python train.py --text_encoder_causal=false --text_encoder_fused_qkv=true --text_encoder_inner_norm=false --init="trunc_normal_002" --optimizer="muon" --orthogonalizer="newton_schulz_5" --adamw_lr_other_params=0.0017 --warmup_steps=440
Rows from block 2 of the text encoder of a small contrastive image-text model, named by matrix and row number. Rows with one number belong to one neuron. Each number is 50 + 10 x the weight over its row's rms, rounded and kept within 0 to 99. All counts start at 0. After the name is the row's rms in percent of the matrix's.
Before each neuron's rows are labels from the 100 texts, of 14848, where the neuron reaches its highest value: "fires on" is the input token at the peak. Only what is clearly more common there than usual is listed. The data: scattered letters and digits in many colours.
# fc1: MLP up (text_encoder.blocks.2.mlp.fc1.weight, 512x128), inputs 0-63
# fc2: MLP down (text_encoder.blocks.2.mlp.fc2.weight, 128x512, transposed), outputs 0-63

fires on: "c"
fc1.463 116:83 74 64 56 27 36 34 50 53 70 56 43 55 33 58 62 53 46 51 50 50 50 68 39 61 49 50 48 49 51 50 50 54 51 38 48 48 52 52 51 50 33 11 53 58 64 52 38 51 48 61 44 43 54 67 50 50 51 51 50 49 53 60 50
fc2.463 096:50 50 49 47 55 26 62 49 79 27 51 78 43 50 50 27 54 50 50 61 50 53 43 63 50 51 31 47 50 50 49 50 28 47 50 62 50 45 50 50 47 58 44 50 44 49 48 43 52 47 49 37 32 73 56 42 27 53 36 52 40 48 54 50

fires on: "c"
fc1.309 092:42 49 45 53 51 50 64 64 65 54 50 40 50 49 53 58 36 50 51 53 45 45 54 49 48 41 50 49 59 50 50 45 31 48 49 58 43 60 50 50 50 49 49 49 58 50 58 30 36 45 50 67 57 30 61 52 25 51 57 26 60 58 55 56
fc2.309 085:50 51 50 52 44 41 29 51 47 50 50 36 49 49 68 39 50 50 51 62 50 49 23 50 50 50 51 57 50 50 50 50 52 53 50 50 50 50 50 50 50 54 66 50 50 50 24 50 51 50 48 51 50 59 55 50 50 50 48 50 40 51 52 50

fires on: "c"
fc1.412 117:46 54 45 45 42 49 53 53 57 60 48 58 26 57 63 47 71 49 49 36 57 52 37 41 55 36 05 40 54 53 52 50 47 53 50 71 50 61 50 53 50 37 44 51 48 76 36 58 60 45 49 58 49 40 67 45 48 51 44 46 45 63 47 52
fc2.412 096:50 49 50 51 51 40 53 50 49 50 64 50 51 49 48 50 55 51 57 51 19 50 49 93 50 50 58 50 52 50 50 50 51 44 50 50 50 50 50 50 50 70 53 50 48 48 47 52 65 50 50 50 51 50 50 51 49 38 49 50 46 48 50 36

fires on: "t"
fc1.68 184:49 55 51 58 32 67 24 57 27 81 40 44 60 47 51 71 65 49 63 46 52 47 41 29 55 46 51 38 48 49 46 50 51 49 39 47 51 44 49 44 50 45 41 50 49 55 41 51 51 51 51 49 47 29 52 65 61 50 52 60 40 60 50 50
fc2.68 222:48 50 51 88 49 59 41 49 38 60 47 49 65 56 54 53 42 49 52 50 48 50 34 58 50 50 41 48 44 55 44 48 43 50 47 50 50 43 51 50 51 35 75 55 62 32 57 56 50 56 57 54 46 39 41 47 29 50 54 52 43 46 62 34

fires on: "t"; "g"
fc1.348 075:55 52 49 42 49 55 68 50 55 50 59 29 39 64 61 54 55 46 56 37 54 36 52 53 49 50 35 56 36 49 58 50 52 44 58 51 50 47 48 53 50 55 75 58 65 49 58 50 50 50 51 49 60 60 47 43 50 50 51 50 59 44 50 72
fc2.348 069:50 50 50 34 50 51 65 50 42 99 53 53 50 49 50 49 60 50 52 62 48 49 73 48 50 50 50 52 50 50 46 50 00 50 50 50 69 45 50 50 50 56 49 50 50 51 49 50 48 50 50 54 47 49 50 49 34 50 47 50 41 53 50 50

fires on: "e"; "t"; "w"
fc1.382 053:50 59 74 43 70 46 40 59 61 44 69 57 51 48 28 50 48 50 50 52 53 58 24 42 45 50 52 38 50 53 49 50 62 53 49 57 50 45 52 50 50 50 56 49 41 56 54 54 48 50 50 50 50 52 45 50 38 50 74 56 42 50 52 61
fc2.382 039:50 60 50 48 49 51 49 48 50 65 39 50 43 54 66 48 62 50 52 49 49 50 26 52 50 50 50 49 50 51 50 50 50 50 49 50 46 27 50 50 45 48 50 48 45 50 47 63 91 50 51 50 50 84 51 57 50 50 50 51 37 62 50 50

fires on: "t"
fc1.181 053:33 72 57 50 44 55 55 57 49 64 45 30 54 51 38 68 59 46 45 22 50 50 35 25 50 53 48 50 38 51 58 51 49 49 52 50 50 53 50 46 50 48 51 53 41 50 48 64 52 48 50 62 49 47 47 51 64 48 41 53 47 47 51 72
fc2.181 049:50 50 42 51 52 78 28 50 47 15 41 59 61 44 51 44 44 50 64 39 52 49 82 63 50 50 40 47 50 50 49 50 71 50 50 53 50 45 50 50 44 37 52 50 59 38 50 51 51 50 49 44 50 40 57 52 55 50 51 53 46 46 50 28

fires on: "<end>"
fc1.132 133:46 47 28 65 51 44 49 44 54 66 56 62 52 36 52 56 44 51 45 43 43 48 41 39 55 66 54 48 40 47 47 50 49 50 45 45 50 29 50 47 51 50 52 51 51 83 45 47 68 50 46 50 50 47 62 63 40 51 47 44 57 58 54 58
fc2.132 100:50 52 48 29 50 53 51 54 50 32 48 50 49 65 50 50 50 50 14 50 67 50 47 67 50 50 50 65 50 44 50 50 50 49 47 76 47 53 50 50 50 50 50 37 45 50 51 49 51 50 50 50 50 39 51 50 51 36 52 50 51 45 50 50

fires on: "t"
fc1.306 022:55 51 50 49 09 74 59 54 52 66 50 41 50 51 51 51 51 50 49 43 48 45 36 43 50 48 50 50 50 50 51 50 60 50 50 50 50 50 50 50 50 50 50 50 52 50 74 50 48 50 50 50 50 24 38 52 48 50 45 50 50 55 50 50
fc2.306 018:50 47 55 65 33 59 52 52 28 53 43 30 46 43 50 37 12 50 57 50 45 50 50 60 50 49 50 49 50 53 50 50 56 48 51 45 50 44 50 50 50 83 51 50 50 49 50 50 51 50 50 50 49 50 42 49 36 45 49 53 50 51 50 33

fires on: "t"
fc1.325 056:67 48 49 48 41 52 57 54 58 78 57 35 47 58 39 59 55 50 39 52 49 59 51 50 33 46 49 46 47 51 50 49 44 49 45 48 50 48 02 50 50 26 58 50 56 61 57 51 56 48 50 26 50 41 45 40 78 48 50 53 32 50 50 52
fc2.325 048:50 55 55 51 56 49 54 44 33 44 48 24 51 53 51 40 57 50 52 53 42 44 99 67 50 50 47 50 45 50 50 47 51 46 50 47 50 52 50 50 50 51 29 50 80 50 48 50 39 50 51 49 61 26 25 50 51 46 50 50 51 60 42 48

fires on: "c"
fc1.95 146:48 47 51 50 53 54 51 50 58 47 49 65 36 50 49 50 54 58 59 73 58 51 32 47 52 35 47 49 59 50 39 50 60 50 52 46 59 55 50 53 46 39 41 50 38 95 47 50 56 49 50 62 50 40 50 43 53 46 32 41 59 36 50 48
fc2.95 163:50 48 50 50 50 50 38 45 50 50 52 50 56 35 65 51 50 50 48 51 68 50 49 51 50 50 43 68 68 50 50 50 38 51 51 50 50 52 50 50 50 53 57 72 49 67 20 49 62 50 50 50 49 49 61 48 46 52 38 45 53 00 37 25

fires on: "<end>"; "9"
fc1.121 131:62 50 50 50 49 49 38 64 53 79 46 60 54 46 50 47 51 50 18 43 62 50 43 53 47 62 35 61 55 31 54 64 49 51 31 50 50 70 34 50 58 49 57 67 49 47 48 46 50 39 49 55 52 48 53 49 50 47 50 43 50 63 44 60
fc2.121 126:50 49 52 44 31 49 46 00 51 50 39 50 49 49 41 50 50 50 49 49 50 51 55 50 50 50 55 50 50 51 50 50 47 50 50 50 48 50 50 50 50 47 53 50 71 48 50 49 50 50 51 50 49 48 51 49 50 40 46 56 50 50 50 76

fires on: "v"
fc1.240 256:51 34 65 42 50 54 57 70 40 48 58 43 51 25 48 47 56 50 49 38 64 50 25 25 43 49 69 54 53 51 59 49 54 46 52 45 59 43 50 55 47 50 54 46 49 43 46 51 50 48 65 47 55 71 44 54 54 50 48 52 62 51 45 41
fc2.240 408:50 36 47 49 50 45 50 52 54 54 49 50 41 45 45 48 46 50 56 23 53 52 44 52 43 50 50 53 50 46 50 50 57 50 50 50 64 46 50 59 53 55 55 50 37 17 49 28 50 50 50 45 50 49 45 21 50 52 42 52 31 47 47 51

fires on: "v"
fc1.431 292:45 44 61 49 66 60 57 66 44 47 53 53 50 31 41 58 62 50 40 33 59 49 24 14 31 52 61 56 56 49 63 46 55 49 56 46 51 48 50 60 51 52 61 49 51 40 46 47 49 40 70 48 52 54 35 50 56 66 49 48 56 65 44 54
fc2.431 411:50 25 50 43 50 39 49 50 52 44 50 52 55 49 49 41 50 53 47 44 41 50 52 50 46 50 63 49 53 49 49 48 50 34 50 52 52 40 50 89 53 51 53 50 50 33 51 48 55 50 53 51 25 58 47 46 51 59 52 49 50 61 49 62

fires on: "e"; "9"; "3"
fc1.36 071:47 69 38 58 55 47 54 23 67 78 52 70 51 52 43 42 52 49 50 40 57 72 50 59 49 51 55 42 51 33 45 29 70 52 45 50 49 50 50 50 50 42 57 50 51 68 51 52 54 48 59 49 50 46 51 61 41 50 48 43 41 45 60 45
fc2.36 055:50 50 46 47 31 50 51 50 40 36 47 64 49 67 70 54 52 51 48 99 57 49 48 60 50 49 51 43 50 45 50 50 55 50 50 50 50 40 50 66 50 54 49 51 50 59 49 51 49 50 50 01 50 66 52 61 63 49 48 50 50 43 50 50

fires on: "e"; "w"; "k"
fc1.18 082:43 48 54 37 42 62 53 75 49 60 60 50 46 75 49 51 39 51 44 49 63 50 38 48 52 43 50 47 50 50 52 49 50 51 47 51 58 53 54 51 50 57 36 51 52 60 50 51 49 55 60 51 46 47 57 48 59 50 50 46 51 44 47 46
fc2.18 085:50 49 41 31 61 65 51 53 47 64 54 42 28 51 60 46 54 50 50 47 67 44 47 56 50 50 44 45 51 50 41 50 50 46 50 46 57 59 50 49 50 50 33 61 49 60 50 50 65 50 48 43 50 50 50 65 58 48 52 49 43 64 52 53

fires on: "v"
fc1.364 036:48 39 50 38 48 61 50 64 51 54 48 45 50 52 52 43 46 50 51 00 77 50 22 39 50 43 53 46 49 50 50 50 57 46 50 46 50 58 50 50 50 50 50 60 50 51 52 50 49 83 48 50 54 48 44 85 49 50 31 49 47 52 50 44
fc2.364 027:50 46 43 53 22 92 56 50 35 48 52 46 43 50 43 21 46 50 49 52 60 49 44 55 50 51 54 50 45 51 51 51 53 48 50 50 50 54 50 50 51 53 52 50 46 51 57 56 51 50 51 50 50 62 50 52 49 53 45 50 48 53 52 50

fires on: "c"
fc1.196 051:51 50 51 48 54 54 50 55 49 57 53 51 49 49 51 50 51 50 51 62 51 50 41 57 50 50 57 50 50 50 29 50 64 46 51 51 50 51 50 50 50 50 79 50 50 92 45 50 47 43 51 50 50 17 48 52 48 58 50 50 51 50 50 49
fc2.196 029:50 50 50 52 58 65 49 45 49 51 45 51 50 56 49 51 54 50 50 62 57 50 00 50 50 50 50 51 50 50 50 50 49 50 28 54 50 49 50 50 50 50 51 49 56 50 35 50 49 50 50 00 54 49 49 50 54 30 40 53 50 37 48 51

fires on: "v"
fc1.424 100:45 43 50 56 57 52 46 50 50 74 83 54 50 40 63 50 59 50 50 43 50 49 50 50 53 50 56 45 53 56 49 50 99 50 48 37 59 53 50 62 45 50 50 51 50 55 50 51 42 44 50 50 50 70 49 41 50 74 54 44 50 60 50 49
fc2.424 082:50 50 54 50 50 50 50 50 52 51 49 50 51 47 50 50 48 45 66 06 50 49 49 50 50 50 51 74 50 50 50 50 51 50 49 50 50 56 50 50 50 50 63 50 50 00 50 50 50 50 50 50 50 50 36 50 50 51 50 45 50 50 50 45

fires on: "o"
fc1.45 060:65 50 50 50 50 50 50 50 50 50 71 50 50 99 53 69 50 50 50 50 50 50 50 34 50 50 51 50 50 50 50 71 39 50 50 50 54 92 50 50 50 50 50 37 50 50 50 50 50 39 50 40 50 50 50 37 50 50 50 71 50 50 50 31
fc2.45 012:50 59 74 53 35 53 58 51 49 70 39 64 49 54 75 50 43 50 49 51 06 48 50 56 50 51 43 50 50 49 50 52 52 53 50 50 50 47 50 50 48 37 40 50 51 42 50 44 50 50 50 50 50 52 44 53 99 50 55 50 48 60 50 49

fires on: "e"; "k"; "w"
fc1.118 073:49 79 45 51 49 64 53 61 63 73 52 49 43 63 54 58 60 50 58 31 52 47 19 52 54 52 47 51 53 52 51 50 45 52 51 53 50 65 49 53 50 58 61 50 46 35 65 50 45 44 40 51 51 40 56 43 45 44 35 53 50 49 45 73
fc2.118 062:50 53 50 55 49 52 52 58 54 50 40 50 47 49 51 50 52 50 50 50 50 48 99 49 50 50 68 45 50 48 50 50 69 50 50 52 50 46 50 50 50 49 48 46 51 50 42 50 52 50 62 50 50 45 51 55 61 51 57 50 86 49 52 48

fires on: "o"
fc1.43 103:43 48 42 47 53 71 50 50 55 52 49 58 46 42 62 49 67 50 50 40 48 50 49 50 52 50 52 60 74 53 61 50 58 51 48 50 50 59 54 39 50 50 50 50 29 51 61 55 49 52 31 41 50 37 46 65 61 50 45 44 45 50 50 52
fc2.43 055:50 50 50 76 50 43 51 48 50 46 50 50 38 50 50 47 56 50 50 50 51 50 50 49 50 50 50 50 50 55 50 50 51 50 52 50 50 50 50 50 50 50 80 50 50 41 14 50 50 50 50 50 50 58 49 31 51 50 50 50 18 37 50 50